config.yaml
model: "multi-label image tagger"
norm: "none_scaled_ws"
kernel_size: 3
avg_pool_shortcut: false
residual_scale: 0.1
residual_init: "scaled_by_depth"
optimizer: "soap"
beta2: 0.99
lr: 0.0029
beta1: 0.95
grad_clip: 1.0
cautious_weight_decay: true
epochs: 7.3
decay_fraction: 0.2
final_lr_fraction: 0
Rows from block 14, named by matrix and row number. Rows with one number belong to one channel. Each number is 50 + 12 x the weight over its row's rms, rounded and kept within 0 to 99. All counts start at 0. After the name is the row's rms in percent of the matrix's.
# convs0: first 3x3 conv (model.blocks.14.convs.0.weight, 128x128x3x3, standardized in use), inputs 15-29, a 3x3 kernel for each
# convs1: second 3x3 conv (model.blocks.14.convs.1.weight, 128x128x3x3, standardized in use, transposed), outputs 15-29, a 3x3 kernel for each
convs0.17 093:36 48 49 62 42 46 55 41 51 57 48 38 63 46 28 47 85 79 48 38 30 58 52 66 26 41 26 57 76 81 27 40 50 47 59 39 40 58 39 61 50 35 40 47 51 29 43 47 44 34 59 59 48 71 55 46 54 47 60 57 57 55 74 48 40 53 39 30 41 65 66 67 34 53 43 44 36 53 47 45 67 47 45 37 41 60 59 59 58 49 34 57 44 23 13 38 80 67 55 56 45 32 60 64 65 47 37 52 43 45 48 39 63 55 47 45 42 44 50 49 43 50 68 59 49 33 43 48 50 50 51 50 47 54 49
convs1.17 102:51 52 56 50 54 54 30 47 51 58 54 55 52 52 54 60 60 44 40 56 50 61 70 40 58 59 58 63 46 58 43 49 47 69 60 48 49 53 61 48 61 62 73 49 40 47 66 56 52 74 96 49 37 27 41 48 49 73 62 48 24 27 40 26 43 61 32 52 53 71 66 47 31 43 38 52 56 51 60 49 52 52 62 42 47 56 52 44 52 45 47 20 35 65 69 55 43 40 52 49 53 52 78 47 60 43 34 58 69 73 55 74 80 67 42 39 56 54 39 46 58 69 42 48 36 50 58 50 43 59 56 73 43 48 46
convs0.18 091:35 28 43 26 42 36 41 27 50 59 38 56 47 50 59 53 41 62 68 39 64 44 57 22 42 78 36 52 47 77 54 51 54 51 39 56 55 37 48 32 49 65 31 62 53 64 53 61 47 68 59 56 41 34 36 47 69 60 55 67 38 41 51 35 48 47 41 59 57 60 55 62 48 62 44 56 50 37 53 45 25 68 48 59 38 59 63 43 49 70 43 52 68 64 60 63 39 63 51 48 51 40 41 56 57 53 63 49 60 44 55 50 59 44 62 51 44 60 58 71 68 51 57 40 53 64 64 42 38 66 67 48 58 54 50
convs1.18 087:62 71 59 79 54 51 76 61 43 50 45 45 43 46 53 48 49 62 62 43 51 44 44 65 57 54 62 55 60 50 45 40 39 42 54 46 61 57 44 52 61 44 39 43 56 67 62 45 62 52 65 58 34 42 44 46 44 41 45 48 59 78 48 64 50 58 62 47 65 77 56 43 61 58 63 44 71 57 42 46 69 58 35 37 57 33 44 39 45 55 60 60 55 48 44 48 55 61 57 36 44 53 23 58 54 36 50 56 52 63 66 37 61 52 46 56 74 39 52 60 42 53 43 47 31 56 48 87 77 08 62 87 23 68 63
convs0.19 112:36 46 49 58 44 45 54 55 45 64 39 48 47 65 65 43 72 50 80 60 90 42 33 41 60 56 32 35 37 41 69 46 66 59 35 46 78 52 45 25 63 56 33 52 48 38 57 52 65 54 38 61 31 51 46 27 37 40 81 50 55 38 50 43 44 49 47 49 45 53 50 43 41 53 69 40 25 60 57 38 71 41 60 39 52 25 47 65 48 46 71 54 58 33 52 52 48 43 51 52 59 38 45 40 77 43 45 54 54 60 55 53 49 40 52 48 57 50 49 28 52 43 58 48 23 61 53 61 35 51 43 55 42 51 47
convs1.19 092:36 59 59 58 67 50 53 42 79 46 55 45 58 21 54 48 43 42 47 55 56 42 47 37 40 42 71 56 46 50 37 57 44 51 69 27 60 60 46 58 40 32 52 64 65 50 68 48 44 46 52 54 55 51 52 39 46 43 58 55 36 50 47 55 58 66 35 64 41 51 68 56 54 65 37 52 57 42 44 59 68 54 34 63 25 68 27 41 44 66 52 40 43 49 53 45 51 42 33 60 50 63 56 41 58 47 43 26 64 58 47 42 34 53 67 42 47 50 30 57 51 55 38 26 43 75 42 63 33 47 46 44 68 64 61
convs0.20 115:49 70 44 66 56 28 56 56 39 41 43 37 31 64 76 67 53 44 43 61 49 67 25 49 81 53 43 51 24 36 41 61 59 34 59 37 56 49 65 58 57 45 40 60 68 54 39 44 46 46 46 48 45 55 50 59 57 61 32 58 66 61 38 59 59 51 59 51 69 41 52 50 38 56 42 44 41 56 64 54 48 43 34 60 57 37 34 55 73 60 31 32 37 47 48 55 70 62 48 54 52 52 47 59 47 40 46 34 62 50 47 42 61 39 33 53 55 42 43 42 36 59 42 73 55 43 60 60 65 33 44 47 38 46 52
convs1.20 115:43 44 55 65 34 59 41 57 53 38 51 44 61 62 45 41 51 59 44 57 67 48 60 52 56 49 58 46 41 52 50 58 70 55 45 34 58 61 66 33 46 27 34 58 70 60 66 71 44 50 78 50 65 55 43 50 50 65 58 64 46 47 41 33 25 28 36 54 59 53 46 53 42 55 86 53 45 53 50 51 49 42 54 80 86 40 60 34 60 60 46 58 61 45 53 64 51 59 21 46 66 40 68 49 59 60 50 65 50 44 39 51 65 51 61 65 69 41 33 66 44 68 42 56 61 45 60 56 48 56 43 43 48 55 51
convs0.71 100:57 39 27 43 43 51 77 54 45 24 49 56 36 57 48 36 47 45 38 42 63 19 44 60 24 55 59 56 57 42 56 60 41 37 22 44 20 55 44 41 42 59 57 75 53 43 54 59 67 38 64 47 39 42 60 58 56 36 48 65 61 54 50 44 56 40 42 63 46 56 58 68 35 41 50 31 44 39 48 52 43 45 51 47 59 42 59 56 76 35 57 55 58 31 78 47 49 43 55 49 58 36 55 52 70 68 52 67 47 42 48 45 58 48 28 41 60 22 53 35 58 59 25 49 50 49 51 30 39 15 73 58 31 59 55
convs1.71 103:43 59 59 52 36 46 40 49 43 58 41 44 71 45 63 69 50 57 72 53 37 60 46 68 73 41 49 58 57 36 49 13 46 58 47 63 58 47 43 50 32 39 62 54 51 55 49 71 44 75 50 44 54 44 39 39 43 60 51 10 45 61 59 38 55 50 55 57 56 57 43 43 71 59 39 47 45 52 34 36 65 49 42 55 51 49 44 53 42 43 41 23 65 56 21 45 40 38 34 67 43 59 66 54 37 57 44 46 59 54 49 30 70 45 38 44 54 54 62 48 47 55 42 34 38 70 69 50 70 54 49 34 25 54 55
convs0.72 081:80 77 69 71 70 50 64 72 68 40 55 44 59 53 54 63 48 50 51 63 68 60 37 69 42 61 51 56 39 59 58 67 59 53 52 43 17 75 54 21 40 69 26 35 70 49 68 53 59 60 30 49 71 52 50 39 45 39 43 43 56 49 59 53 38 62 45 39 63 30 55 74 65 65 50 47 49 64 19 41 83 57 59 47 58 59 41 47 45 53 70 52 49 41 48 49 38 51 52 47 41 62 47 53 65 49 53 69 73 50 53 48 46 42 53 65 46 58 63 58 43 73 62 53 50 43 72 57 47 72 59 31 63 74 64
convs1.72 094:35 71 67 63 45 67 81 34 66 54 62 36 35 51 49 55 36 68 37 37 57 44 42 51 55 50 50 56 67 33 49 41 67 60 44 43 42 62 60 37 67 48 53 53 65 53 59 71 54 17 88 44 56 56 26 62 48 50 38 49 74 56 65 46 49 54 37 36 53 48 47 44 40 67 56 25 71 62 41 54 60 33 66 42 49 39 69 62 37 45 57 57 50 60 51 50 47 42 46 47 47 57 27 31 50 65 51 50 53 28 38 49 36 29 48 32 39 64 61 46 62 48 47 57 33 68 54 96 53 63 42 59 42 35 59
convs0.73 097:43 39 53 37 45 63 44 41 60 35 49 44 52 53 59 57 39 39 51 55 57 49 46 58 56 47 42 61 56 40 61 53 31 58 58 69 50 71 52 49 54 51 38 54 49 42 50 51 53 48 40 42 58 46 60 65 53 48 54 50 46 39 50 43 47 29 59 52 42 42 48 52 35 67 66 46 65 58 45 71 54 64 64 58 58 56 78 68 61 62 48 39 50 50 38 46 46 26 34 49 28 48 44 50 37 45 49 44 75 52 48 97 60 58 46 52 55 56 48 39 49 39 51 43 34 45 58 60 39 61 50 54 30 49 56
convs1.73 096:63 45 52 59 63 46 50 43 44 64 63 46 53 62 55 60 50 60 50 61 76 58 45 65 49 48 51 66 54 69 44 48 43 51 49 36 41 41 68 40 54 53 49 61 77 39 42 75 66 68 70 44 52 62 43 57 56 61 47 56 44 61 58 52 48 63 68 54 56 60 66 51 50 42 75 45 48 60 65 59 50 62 71 55 72 78 73 62 63 35 48 50 58 57 62 49 49 60 54 50 58 64 55 70 81 52 45 34 49 58 54 49 57 63 49 58 49 67 45 76 56 61 41 62 37 51 68 68 58 58 82 63 45 73 62
convs0.74 093:41 37 54 45 41 54 57 58 59 53 48 51 66 60 59 63 29 42 38 37 42 45 52 28 31 37 80 30 49 53 69 76 32 29 45 49 58 31 56 37 34 63 57 46 72 34 44 42 54 39 47 55 54 36 37 13 57 56 27 60 47 47 41 35 36 56 35 51 49 40 48 56 54 39 65 43 54 45 61 46 51 54 33 45 68 58 55 60 64 40 66 46 42 52 73 56 38 53 39 52 58 52 52 43 45 41 58 52 64 59 46 55 51 51 21 58 45 45 62 48 43 44 72 55 68 39 68 30 52 09 35 47 48 66 56
convs1.74 088:52 46 77 44 49 56 51 52 49 47 52 49 48 69 52 47 48 49 54 63 49 63 31 29 64 40 49 80 59 50 50 41 70 45 61 40 47 61 49 42 48 55 54 58 51 56 39 43 44 26 46 49 35 55 48 47 49 51 59 44 37 33 57 41 60 61 61 29 60 60 50 61 48 56 65 57 58 37 52 60 48 63 60 73 62 70 54 74 28 55 55 54 45 56 36 42 61 44 46 57 36 67 57 24 75 62 72 58 59 43 25 40 46 64 64 44 34 55 60 44 56 26 61 64 43 48 34 53 54 53 55 66 51 35 54
convs0.75 108:42 54 36 74 57 40 50 46 44 56 46 65 52 26 49 69 51 34 41 20 32 35 71 38 53 71 34 66 59 74 52 77 49 41 56 78 46 55 45 41 64 33 50 48 53 51 72 27 30 64 54 64 41 47 49 37 69 59 42 41 50 68 43 71 46 48 29 46 60 41 34 51 47 25 52 47 40 44 49 53 62 36 63 45 28 63 53 39 48 44 55 48 23 49 63 57 64 50 40 48 31 47 42 54 53 52 59 64 41 39 46 39 47 56 60 58 45 53 50 62 50 40 55 62 38 50 38 62 57 45 44 46 57 57 46
convs1.75 110:53 48 59 27 51 54 46 53 64 55 57 43 56 42 38 66 59 56 49 35 56 24 57 61 37 56 53 46 52 56 46 54 52 51 48 49 56 21 70 35 46 53 52 69 19 56 69 49 43 33 41 62 50 57 42 51 51 46 50 51 53 53 64 68 32 71 49 46 00 48 63 54 48 67 66 44 30 72 41 41 51 71 62 56 49 45 51 55 72 47 60 43 42 54 55 55 57 53 41 41 44 42 46 24 37 65 36 60 49 49 53 51 42 67 44 63 59 51 60 45 43 54 43 40 47 48 59 50 50 43 52 68 57 50 51
convs0.76 105:58 44 57 52 53 66 33 68 55 60 55 53 41 37 54 39 46 62 26 31 36 65 45 53 47 36 40 64 70 31 60 66 82 71 33 30 53 43 69 37 56 62 47 48 48 46 55 41 29 47 80 30 42 59 44 23 38 37 44 53 59 35 62 50 55 54 53 42 39 40 58 49 60 37 59 45 64 64 51 73 46 42 45 37 54 44 41 46 40 51 66 40 46 36 40 56 66 55 65 68 32 32 36 63 40 57 57 44 45 57 55 51 50 57 59 53 47 71 48 42 68 40 73 41 51 58 71 53 48 48 50 38 54 39 42
convs1.76 085:51 57 61 52 71 58 44 58 71 52 54 51 51 50 52 57 55 54 67 59 59 49 63 45 60 48 39 56 43 69 42 55 69 15 55 53 53 43 70 47 52 52 48 43 50 53 64 50 36 43 38 60 45 71 45 41 53 58 40 64 36 47 58 52 52 74 35 35 38 51 56 51 32 43 73 40 19 67 49 27 42 69 65 28 74 76 63 39 71 71 65 51 58 40 49 50 57 48 51 42 50 51 49 32 27 44 52 53 55 49 24 43 47 42 37 36 60 66 54 37 47 28 52 24 47 70 48 41 46 58 42 23 45 57 46
convs0.77 104:41 75 54 53 40 55 54 55 64 41 56 51 53 36 25 68 33 58 31 58 54 55 47 63 38 47 44 41 32 45 43 61 56 55 44 50 41 37 58 72 57 36 45 57 39 47 60 38 77 39 48 40 68 61 68 41 53 62 37 65 43 66 31 65 59 78 48 45 53 43 33 45 60 44 58 56 55 46 41 36 49 53 55 49 57 45 36 41 54 72 92 58 57 28 35 36 39 56 45 44 46 58 60 55 51 40 31 53 55 47 58 72 33 53 59 54 47 60 51 53 31 43 38 68 44 60 62 47 46 51 66 46 54 43 59
convs1.77 094:43 51 49 59 43 54 43 60 55 49 50 35 52 44 63 63 45 55 42 51 80 40 67 43 53 64 57 46 52 62 64 50 53 46 56 44 46 57 67 55 46 58 55 46 44 65 49 43 62 58 52 40 52 25 40 45 51 66 58 59 38 45 20 42 43 66 51 51 31 41 41 37 49 45 50 61 65 74 52 37 70 49 57 62 50 58 47 42 48 58 44 57 40 40 53 65 54 30 15 45 52 34 61 42 40 67 33 46 41 36 50 56 52 39 45 35 48 36 37 25 99 56 29 49 56 32 50 57 45 47 33 59 32 59 47
convs0.78 114:58 52 45 40 40 39 48 57 52 35 52 35 67 50 42 35 13 41 60 37 67 47 44 59 66 72 43 54 51 55 48 54 63 53 71 85 42 48 56 42 52 53 58 38 41 76 47 55 32 52 54 52 27 46 90 80 52 49 32 27 49 53 58 56 41 61 45 55 46 31 46 52 66 38 47 60 48 56 32 29 47 53 52 45 38 52 55 32 44 48 35 45 45 81 74 37 10 23 46 48 62 64 43 37 46 40 38 57 59 49 57 46 55 36 58 63 52 57 61 54 56 32 30 43 31 57 60 58 45 44 30 48 48 54 64
convs1.78 129:53 44 52 48 49 39 47 44 49 67 67 55 56 47 51 60 64 55 57 49 41 53 58 59 37 52 34 76 61 55 58 56 45 57 51 51 50 47 35 49 54 63 37 24 15 44 38 52 44 52 64 52 43 44 35 45 39 52 27 38 93 99 99 55 54 61 39 51 34 60 54 65 37 60 58 53 40 42 50 45 65 56 56 38 36 51 49 41 50 62 43 49 47 51 40 46 49 46 42 40 50 44 44 41 66 58 29 16 63 51 62 46 61 54 40 51 50 41 51 47 49 38 66 49 59 45 50 48 43 56 42 41 36 38 37
convs0.79 105:30 24 51 45 66 67 52 49 57 44 35 36 37 57 54 51 52 53 67 56 72 25 50 35 26 68 63 68 59 30 71 49 70 61 53 53 56 47 36 48 47 59 62 47 48 44 61 47 39 52 60 57 39 62 21 56 49 50 54 52 45 49 51 40 63 45 24 57 35 72 59 57 85 81 63 51 53 29 28 43 54 62 70 36 54 45 59 54 45 59 59 26 41 43 63 55 52 44 57 54 27 51 69 50 61 49 52 51 46 78 56 73 52 49 46 42 42 74 44 35 53 43 50 37 47 60 50 60 40 69 39 54 38 48 62
convs1.79 095:63 26 66 54 39 46 37 60 50 40 52 51 58 31 59 52 55 55 55 62 50 54 46 36 48 43 74 49 34 54 52 49 33 23 71 41 44 37 51 46 33 66 84 51 49 57 66 43 33 39 47 41 46 46 52 54 59 44 42 37 57 46 56 39 46 45 48 46 59 61 69 81 65 59 59 24 27 56 47 43 53 52 39 66 52 55 13 62 53 35 40 46 47 65 46 58 29 53 45 61 48 51 43 59 49 41 53 49 39 47 54 29 38 82 47 29 59 68 61 56 34 24 44 52 31 75 48 36 38 47 48 54 61 48 69
convs0.80 094:58 55 46 61 62 48 49 40 41 60 30 39 93 26 53 76 67 39 80 34 29 97 24 43 60 46 51 65 73 63 52 63 62 62 37 43 47 45 50 32 49 49 33 52 58 65 58 36 54 73 48 71 46 45 66 33 62 57 62 42 50 51 47 28 48 53 28 35 56 77 42 49 50 66 40 34 60 39 41 36 35 56 44 55 39 53 63 64 41 76 50 44 53 61 52 52 50 51 38 45 46 43 40 55 64 53 61 50 35 63 53 40 51 60 40 50 69 53 36 67 52 34 62 42 45 60 49 45 56 43 54 55 36 40 57
convs1.80 099:41 43 57 41 50 65 49 51 48 50 51 31 47 64 18 54 52 45 59 48 46 52 50 94 55 49 61 44 56 51 49 55 44 44 43 63 54 51 42 45 43 54 34 36 57 49 47 79 44 39 63 40 45 54 44 60 46 35 49 43 50 53 53 59 46 41 63 46 64 75 47 32 51 35 46 47 27 44 40 44 44 44 49 74 41 56 49 44 54 50 53 48 44 48 47 52 41 43 55 53 62 50 57 70 41 44 53 39 56 61 51 51 54 59 55 49 51 53 50 91 56 49 73 66 71 39 57 42 24 62 30 20 66 42 40
convs0.81 108:39 54 41 45 46 52 49 47 60 30 50 55 55 53 58 60 47 55 32 60 63 46 38 37 39 62 48 69 65 36 45 55 33 35 39 49 50 50 56 63 59 44 58 74 62 53 25 59 57 51 45 44 49 49 44 40 33 62 53 68 43 53 55 33 53 44 72 55 26 49 45 49 62 66 40 67 51 52 50 50 55 62 42 53 31 60 56 40 62 50 36 50 33 46 48 43 39 60 67 55 49 47 40 31 59 52 58 42 66 33 47 58 73 68 47 63 60 44 54 43 40 62 49 70 38 43 53 43 59 31 65 63 43 48 67
convs1.81 100:37 60 49 52 52 54 54 64 33 69 40 50 37 56 57 47 46 47 58 64 54 49 41 66 47 41 58 56 63 57 65 53 57 53 37 41 66 52 47 56 63 54 50 69 41 62 36 62 56 52 70 54 50 43 49 56 38 47 54 44 55 46 38 50 65 18 34 63 82 47 49 41 47 67 65 39 26 59 37 55 26 41 75 62 51 52 51 55 38 36 45 50 57 46 33 22 50 58 55 47 48 52 67 39 54 38 57 52 45 33 46 58 47 37 45 38 27 62 59 40 46 59 22 53 56 36 50 57 57 63 41 38 48 21 41
convs0.82 081:53 34 37 44 46 39 44 43 38 64 60 45 42 66 51 37 53 53 39 53 49 57 41 58 61 68 51 60 63 41 49 55 56 54 46 49 61 32 49 57 22 60 70 41 51 52 45 53 37 47 50 43 51 67 47 58 55 55 58 55 52 48 55 34 54 48 33 49 46 47 50 47 24 56 46 21 60 48 20 61 56 54 48 66 44 44 72 66 41 69 53 39 43 58 56 59 58 49 44 43 49 64 47 43 78 57 56 75 40 59 65 39 63 60 44 55 59 58 55 56 55 38 57 62 35 41 76 49 42 64 59 39 55 60 26
convs1.82 088:71 65 62 74 62 66 59 63 68 59 58 59 61 47 50 56 48 51 48 57 56 56 44 51 47 59 61 38 22 39 31 45 36 41 37 30 43 68 76 56 56 67 63 47 55 39 65 52 43 40 27 45 48 00 54 50 42 43 49 53 58 56 59 35 51 59 53 50 61 54 46 66 50 44 33 54 43 34 54 71 50 44 58 51 60 45 72 58 37 52 58 45 46 41 44 36 45 55 46 48 48 59 66 33 34 37 36 24 78 67 63 73 49 53 53 69 67 54 65 73 29 58 84 30 85 85 48 55 43 40 55 55 47 46 57
convs0.83 106:44 39 46 39 60 46 53 63 42 71 49 59 54 43 51 55 49 34 52 42 45 69 61 44 46 63 39 50 38 48 60 83 58 51 50 58 51 55 40 61 53 53 48 57 53 69 38 54 69 56 34 46 48 64 58 34 58 45 50 61 47 76 56 52 48 65 56 65 43 45 39 54 44 74 45 43 49 46 59 51 51 72 40 61 29 58 63 38 49 53 35 36 55 51 35 44 55 53 55 44 64 36 44 37 55 45 54 33 62 62 39 53 36 36 46 52 55 46 44 49 41 52 60 50 44 44 42 46 50 46 58 57 50 38 62
convs1.83 093:54 50 38 53 52 52 43 56 53 44 48 50 47 60 52 51 56 65 46 46 52 54 48 42 44 46 58 64 39 60 60 42 70 63 40 59 52 43 56 62 57 51 63 57 45 66 57 57 51 66 51 51 74 54 54 42 46 52 42 45 45 30 40 66 45 70 65 34 50 67 50 67 72 49 47 54 30 57 47 45 35 38 43 56 81 26 61 50 50 68 45 45 44 68 62 59 53 61 64 45 45 60 45 70 48 67 40 58 78 59 54 55 25 53 42 55 55 66 63 52 69 33 62 55 47 24 56 49 30 65 41 52 46 50 51
convs0.84 110:50 40 48 55 51 35 51 54 50 66 43 48 54 41 55 56 70 44 90 21 42 63 43 61 30 60 31 45 60 55 53 61 30 52 44 58 51 57 41 49 46 54 41 53 41 58 39 68 55 50 63 50 49 53 50 88 44 64 50 35 43 48 59 32 46 55 38 45 22 66 50 55 43 57 45 43 36 48 42 43 54 45 43 48 41 49 59 50 51 50 52 53 74 65 48 46 28 52 48 49 31 50 66 53 51 50 60 66 54 55 52 52 40 51 28 54 59 43 29 78 58 56 42 47 51 54 36 51 41 41 43 56 45 47 43
convs1.84 112:44 51 55 60 55 45 40 38 51 47 55 55 28 55 26 40 55 33 54 67 17 37 41 65 43 52 69 38 45 46 59 49 37 51 59 44 49 41 33 80 39 47 64 68 62 49 50 44 51 48 69 57 49 48 64 45 48 37 44 45 39 48 49 61 83 64 49 69 43 44 32 42 40 44 49 67 32 77 53 54 59 42 48 27 39 56 59 53 43 62 60 45 34 59 54 50 42 61 69 53 53 56 53 48 35 41 42 40 49 38 24 67 27 45 53 66 38 47 53 26 52 32 64 59 63 59 43 49 48 49 31 39 53 48 43
convs0.85 104:48 16 46 59 59 41 46 43 42 20 61 37 46 27 43 57 22 46 40 17 82 54 47 53 15 58 66 82 39 57 51 50 62 44 34 34 33 78 21 54 58 50 66 47 51 36 51 55 48 44 36 31 74 42 63 47 34 55 55 64 44 34 57 49 49 63 52 73 28 50 52 51 66 37 55 50 33 54 38 44 38 50 53 66 14 49 50 48 51 51 48 54 57 37 42 56 62 47 62 44 67 42 78 43 39 25 79 37 56 22 58 57 54 42 41 57 55 45 63 45 46 47 59 63 51 49 46 40 68 26 33 45 63 43 41
convs1.85 099:68 35 44 50 63 57 46 76 52 47 41 51 68 31 48 45 39 61 63 37 50 83 45 39 53 64 39 49 42 43 47 70 47 22 61 47 57 64 41 47 58 36 52 44 66 56 33 61 58 50 11 46 43 36 48 43 46 39 50 60 64 49 70 72 27 39 65 40 82 50 71 24 63 52 58 53 26 61 48 56 36 42 46 40 47 36 50 45 45 36 51 56 34 63 44 60 49 39 44 72 33 46 40 55 71 49 35 52 49 55 61 61 52 37 38 63 28 55 31 56 55 42 54 52 70 61 36 55 48 46 41 60 35 64 25
convs0.86 098:50 44 24 57 39 20 62 56 45 58 40 50 58 53 37 59 50 59 80 55 27 42 48 59 38 47 53 51 39 56 36 44 54 69 64 70 56 52 57 50 61 30 48 45 54 56 77 43 42 41 56 43 74 57 34 56 50 34 45 53 51 70 59 54 44 46 71 48 49 69 61 35 90 46 45 45 32 45 28 41 51 35 38 69 35 55 64 40 59 59 50 39 46 61 45 44 53 49 51 58 43 41 24 47 40 39 50 56 53 45 40 51 64 44 53 47 45 51 52 71 50 65 58 42 56 26 34 56 71 37 51 56 39 46 39
convs1.86 094:59 45 42 57 35 35 70 54 45 39 62 50 49 59 38 74 60 44 61 51 46 69 44 41 56 53 50 54 42 63 44 52 50 60 68 57 32 30 55 48 38 67 48 68 55 45 50 66 40 64 39 42 40 60 65 44 56 53 46 41 75 67 52 43 23 48 76 41 37 43 47 52 68 30 40 43 26 54 63 61 45 70 36 55 66 58 27 50 19 51 46 45 66 57 48 77 60 61 60 51 57 48 59 35 52 50 50 35 68 49 51 80 47 40 54 50 51 54 58 55 47 47 60 59 56 48 53 43 47 43 39 50 55 56 52
convs0.87 089:40 38 60 49 40 55 43 51 64 44 38 37 36 43 45 51 29 58 38 48 66 35 50 83 13 36 61 34 39 51 39 43 46 39 63 29 26 77 55 45 67 38 28 56 51 30 46 54 28 41 34 31 53 66 36 52 69 34 63 56 44 49 61 49 57 48 60 44 48 60 44 65 66 62 52 55 58 37 35 84 65 52 55 47 54 66 46 50 56 37 41 60 89 53 54 56 48 67 80 40 52 50 40 49 39 35 49 44 55 55 67 68 56 45 53 54 80 45 42 37 34 51 50 36 51 63 39 55 77 34 62 60 52 60 54
convs1.87 120:56 29 43 65 36 43 49 50 41 33 54 58 17 53 59 19 60 50 34 55 36 43 50 37 50 50 43 56 48 53 47 30 56 54 45 35 45 60 44 58 31 61 56 38 61 63 35 39 79 34 43 50 51 43 41 30 58 73 43 39 73 46 34 57 64 72 56 51 53 45 67 63 53 58 73 99 21 72 41 37 59 58 51 42 57 51 40 48 34 36 46 43 58 53 44 64 44 30 48 50 33 48 40 45 54 50 43 36 52 46 36 70 40 35 53 49 42 69 30 54 61 43 53 45 46 49 68 49 44 66 36 44 68 48 44
convs0.88 094:37 53 58 32 39 73 41 49 74 46 57 49 51 37 43 53 49 45 49 64 37 52 56 58 46 50 55 39 57 64 41 53 38 44 37 52 67 61 47 54 56 30 54 53 21 38 33 39 47 42 18 63 46 22 45 48 30 43 46 47 67 56 45 52 60 53 47 48 43 53 48 47 49 66 58 37 31 68 14 57 75 44 49 46 46 57 51 40 70 58 47 58 49 47 38 45 60 65 47 45 19 52 49 35 57 48 52 65 67 39 51 64 60 36 66 50 38 45 43 48 60 41 37 50 34 40 56 78 51 45 72 47 26 60 52
convs1.88 101:58 32 16 55 29 16 54 48 30 31 46 49 35 54 52 41 49 60 50 41 42 43 35 55 46 54 46 47 51 53 58 47 49 61 43 48 49 56 34 52 24 32 50 47 21 45 49 54 44 51 52 53 63 57 52 29 37 59 61 36 61 67 35 51 40 42 55 49 58 47 39 53 80 70 32 66 44 38 59 35 48 40 46 54 35 54 39 32 49 46 39 80 74 49 53 74 47 34 42 52 44 62 54 61 54 49 50 67 52 52 59 74 64 49 67 51 37 43 35 43 41 19 59 33 43 64 57 73 62 62 78 67 64 79 42
convs0.89 083:50 44 56 59 72 60 70 52 31 37 51 61 46 60 45 54 41 31 66 62 48 35 59 30 49 59 39 61 69 68 58 48 60 36 38 48 41 39 53 41 39 35 56 60 35 66 47 63 48 73 71 31 71 75 54 58 36 65 38 38 55 53 56 60 54 42 54 56 41 59 34 56 49 60 55 40 47 51 37 69 52 45 27 59 29 27 57 49 23 75 52 43 53 54 54 51 50 40 53 53 53 41 60 69 28 43 67 59 79 64 50 54 56 45 68 69 48 45 32 64 57 43 71 59 68 52 69 66 56 61 52 58 63 45 38
convs1.89 094:46 37 68 57 43 56 66 59 57 47 52 45 56 46 60 43 48 46 58 52 52 55 46 37 49 40 48 44 45 58 47 63 46 59 62 51 56 73 40 45 65 28 37 51 27 45 37 78 36 44 76 57 53 57 51 32 48 63 41 47 61 49 45 63 41 75 46 35 41 51 74 52 40 16 99 74 32 94 65 71 51 48 61 27 58 55 14 76 44 04 48 72 37 52 58 34 47 55 44 64 39 46 66 51 37 56 50 51 33 73 78 56 69 66 43 68 41 41 60 37 35 47 44 61 30 43 39 66 58 53 58 50 45 82 29
convs0.90 083:63 54 51 66 46 56 43 35 49 49 49 63 32 49 46 48 44 53 38 31 79 45 85 38 34 20 38 53 39 37 48 59 56 43 48 45 61 39 68 81 58 50 33 50 37 55 84 64 66 42 29 45 46 45 48 38 57 43 61 40 39 63 43 60 62 51 36 58 43 22 50 52 39 16 47 56 80 59 51 46 41 72 55 40 76 45 36 60 41 44 48 49 51 47 58 44 36 41 44 43 44 60 56 35 35 36 54 54 47 62 62 64 57 58 56 54 45 85 61 73 64 64 52 46 53 42 55 53 48 42 52 56 30 44 44
convs1.90 096:59 62 52 55 52 41 53 40 48 58 64 50 37 39 45 52 60 53 46 55 55 34 41 42 35 59 51 44 52 50 42 39 54 47 60 44 59 45 72 33 61 40 29 48 39 54 72 34 56 40 66 45 20 55 51 45 40 40 44 55 41 49 53 52 55 41 29 45 67 48 54 54 53 59 69 51 64 57 48 47 43 47 46 37 64 61 67 60 39 36 47 64 66 46 42 31 29 15 71 61 63 55 62 33 41 47 47 44 58 54 67 44 66 61 39 51 34 69 53 54 29 63 68 35 31 30 45 64 54 47 45 47 46 39 46
convs0.91 086:65 19 19 68 31 32 33 29 26 57 60 50 70 55 34 43 63 48 36 27 56 65 51 37 50 42 38 74 44 33 58 49 53 50 48 61 50 55 61 41 55 60 36 61 55 62 48 34 70 60 41 98 51 41 48 35 59 43 45 45 43 48 54 48 41 53 48 47 52 48 55 47 45 46 37 43 45 53 47 59 44 21 44 57 15 45 65 36 62 65 67 59 43 43 51 36 55 47 50 43 31 78 40 36 63 61 40 61 60 38 41 67 28 30 57 27 38 43 60 81 51 37 64 48 58 62 41 61 46 50 63 64 57 41 36
convs1.91 096:45 27 32 46 46 30 50 51 24 50 49 44 64 44 31 50 35 42 47 48 52 43 56 60 48 52 51 46 49 38 63 41 32 67 40 48 63 29 39 67 50 59 40 39 52 47 39 28 36 32 34 54 14 50 48 45 40 46 63 49 39 67 60 57 45 57 50 40 46 48 41 41 65 53 31 47 57 46 47 27 47 55 20 40 42 32 34 33 46 50 52 50 50 57 47 49 58 46 33 34 22 27 35 49 47 36 53 52 45 45 60 64 45 62 52 59 55 55 43 57 56 58 45 26 60 39 51 54 47 48 37 62 51 76 79
convs0.92 109:47 39 41 53 34 44 52 50 39 45 40 47 56 47 57 39 35 46 53 43 51 47 50 46 62 46 76 25 28 21 46 59 61 48 42 31 38 35 45 61 55 51 51 68 64 63 49 55 33 63 56 54 74 57 25 12 46 77 68 61 49 45 41 52 48 57 48 48 51 48 47 49 40 61 50 55 50 62 47 41 47 42 61 63 48 62 55 46 51 89 65 51 51 31 42 37 61 64 65 31 41 59 37 59 31 55 43 52 66 43 54 63 56 65 60 54 45 49 22 52 48 57 53 54 29 35 64 61 48 51 64 42 51 44 52
convs1.92 102:43 48 41 60 51 46 53 78 71 66 61 35 53 53 58 43 64 45 58 48 69 50 58 58 41 44 38 45 48 50 40 44 56 45 65 50 51 61 53 44 23 36 64 50 61 45 47 50 60 42 58 51 43 36 54 64 59 60 63 69 38 38 52 66 43 39 54 57 49 32 53 58 35 38 58 36 46 62 44 56 49 26 36 34 42 51 12 47 56 64 51 45 65 44 47 59 44 53 27 45 51 46 48 59 37 43 65 57 52 56 65 60 54 50 50 40 41 54 55 54 51 64 33 63 55 59 53 64 54 44 59 66 49 39 43